python train.py --encoder_arch="caformer" --bottleneck="kl" --downsampling_factor=8 --encoder_mlp_ratio=6 --encoder_parallel_block=false --encoder_conv_stem=false --encoder_widths=[64, 128] --optimizer="soap" --shampoo_beta=0.99 --adamw_lr_other_params=0.0011 --weight_decay=0.1
Rows from block 4 of the encoder of a small image VAE, named by matrix and row number. Rows with one number belong to one neuron. Each number is 128 + 24 x the weight over its row's rms, rounded and kept within 0 to 255. All counts start at 0.
After each neuron's rows are labels from the 100 images, of 14976, where the neuron reaches its highest value: "lies over" is the class under the peak; "strongest on" is what is common among them. Only what is clearly more common there than usual is listed. The data: rendered dice on a table. In brackets: how many of the 100, against the usual share in percent.
# fc1: MLP up (encoder.blocks.4.mlp.fc1.weight, 384x64), inputs 0-63
# fc2: MLP down (encoder.blocks.4.mlp.fc2.weight, 64x384, transposed), outputs 0-63

fc1.187 [ 60 117 107 156 127 118 115 109 108 132  72 112 113 127 144 153 182 122 142 122 119 132 164 117 120 115 177 102 194 152 143 143 109 105 117 102 129  83 187 125 136 132 123 110 162 147 153 134 132 138 137 116 127 131 135 142 125 115 125 100 116 149 134 140]
fc2.187 [185 148 146  69 112 127 151 134 141 102 170 132 134 126 115  84  80 142 109 137 133 116 112 137 142 134  89 154  65  97  91 113 137 145 138 145 146 172  62 122 146 126 133 122 112  94 111 108 129 111 122 135 127 131 121 111 136 148 124 142 136 121 117 124]
lies over: die with six on top (39 vs 2.5)
strongest on: white die (43 vs 15.6)

fc1.189 [128  85 143 138 112 122 129 118 108 124  56 104 114 114 159 109 119 182 120 106 128 152  96 120 107 130 110 102 173 105 126 146  91 121 120 135 135  91  82 118  83 102 133 111 132 130 162 115 140 178 154 108 104 110 134 118 123 137 170 112 126 120 147 134]
fc2.189 [111 174 120  94 131 107 121 131 129 127 194 140 121 140  82 132 124  80 129 136 125 103 147 121 156 116 138 156  85 148 111 103 138 129 132 116 136 159 160 143 164 156 112 152 119 114  79 146 115  75 114 151 137 153 104 118 135 124  80 138 127 153  98 128]
lies over: die with six on top (38 vs 2.5); die with five on top (31 vs 2.6)
strongest on: white die (65 vs 15.6)

fc1.142 [103 149 121 161 133 114 174 155  99 162 152 168 142 126  85 116 149 126 141 148 118 124 118 149 199 151 125 115 113 130  97 114 138 108 127 139 161 116 120 151 147  96  95 127 146 117 131 134 168 160 113 124 110 108 169 158 149 147 149 139  87 130 139 170]
fc2.142 [120 128 151 107 163 159  97  83  98 135 137  98 145 140 142 137  94 124 153 121 171  94 151  91  92 104 107 147 169 142 161 130 117 152 121 116 123 132 167 127 153 106 159 140 142 105 126  87 135 146 114 110 194 155 136 117 108 124 134 128 125 104 143  94]
lies over: die with one on top (28 vs 2.6); die with three on top (27 vs 2.6)
strongest on: white die (71 vs 15.6)

fc1.208 [136 147 149 133 142 167 196 132 105 120 146 148 108 124 119 165 118 161 171 169 127  72 102 125 121 132 149 134 113 131 103  99 106 111 106 141 161 134 108 136 136  93 154 109 128 109 184 136 149 139  91 132 177 116 159 149 152 141 132 123 129 127 135 131]
fc2.208 [133 126 135 125 114  84  88 111 154 134 101 127 118 127 144  78 122 110  84 116 139 128 116 128 137 127  69 118 158 168 162 136 157 145 152 139 100 122 136 149 128 160 116 119 177 158  79  99  95 116 149 163  98 160 116 147 129 108 135 101 120 144 103 120]
lies over: die with five on top (40 vs 2.6)
strongest on: white die (88 vs 15.6)

fc1.286 [103 135 103 156 133 111 139 133  92 105 119 126  96 114 130 169 156 168 119 172 110 127 140  99 144 117 123 120 147 104 104  90 137 125 145 136  90 120 134 160 144 144 155 100 142 114 116 101 140 151 153  86 168 174 126 147  92 160 178 126 107  89 129 146]
fc2.286 [149 102 154  92 121 161 118 125 137 124 163 128 144 103  96 105 129 147 125 163 127 104 145 136 122 139 125 178 122 155 149 133 110 149 103 135 164 130 129  98 115 117 103 183 139 122 186 142 137 149  99 129 122 106 160 135 143 145 105 167  90 166 121  78]
lies over: die with one on top (38 vs 2.6)
strongest on: white die (74 vs 15.6); pink die (37 vs 15.7)

fc1.185 [134 151 153 111 109  98 112 143 130 121 102 112 125 149 125  98 135 110 114 115 137 106 144 171 148 132  91 115 133 141 144 142 104 134 180 139 168 140 150 133 120 142  95 146 122 123 200 125 135 151 155 132  82 108 169 137 142 129  62 102 114 145  92 117]
fc2.185 [146 110 110 141 151  96 133 116 131 118  89 129  87 147 114 103 115 193 124 124 133 136 113  98 176 103 116 111 136 107 144 145 136 137 137 134 111 143 121 176 142 111 210 108 132 113  94 104 132 113 158 131 149 132 122 142 129 153 169 163 167 129 125 133]
lies over: die with one on top (34 vs 2.6)
strongest on: black die (73 vs 15.9)

fc1.99 [114 177 100 146 118 111 161 141 131  92  92 136 106 136 123 126 131  90 121 119 150 160 112 116 141 144 149 106 128 147 121 139 157 123 181 112 149 127  94 153  94 144 116 120 113 147 151 132 148  73 137 117 116 179 122 144 164 123 114  97 149 184 107 159]
fc2.99 [151  56 122 123 128 146 112 117 147 138 190 137 127 164 130 150 159 117  99 123  95 127 126 113 119  88 125  99 119  69  71 115 119 149  94 144 101  89 129 150 135 125 116 103  98 134 176 150 116 158 130 139 114 131 133 130 143 138 116 135 120 135 142 130]
lies over: die with one on top (72 vs 2.6)
strongest on: one on top (77 vs 30.1); red die (59 vs 15.8)

fc1.159 [107 122 147 145 129 150 149 108 116 137 148 145 122  86 104 154 148 148 152 152 118  49 144 136 173 139 118 115 112  98 100 119 111  76  93 152 142 115 100 120 136 147 118 127 102 107 157 126 175 107 122 142 108  82 140 122 163 143 120 135 100 111 118 151]
fc2.159 [118 116 120 159 142 115  82 138 125 119 127  98 151 171 129  82 119 152 144 147 160 138 148  82  94 126 132 164 147 159 129 104 128 159 132 130  95 130 126 145 159  85 141 148 161 129 112 111  97 154 110 104 166 180 145 135  83 138 123 132 117 137 141  94]
lies over: die with five on top (26 vs 2.6); die with four on top (25 vs 2.6)
strongest on: white die (98 vs 15.6)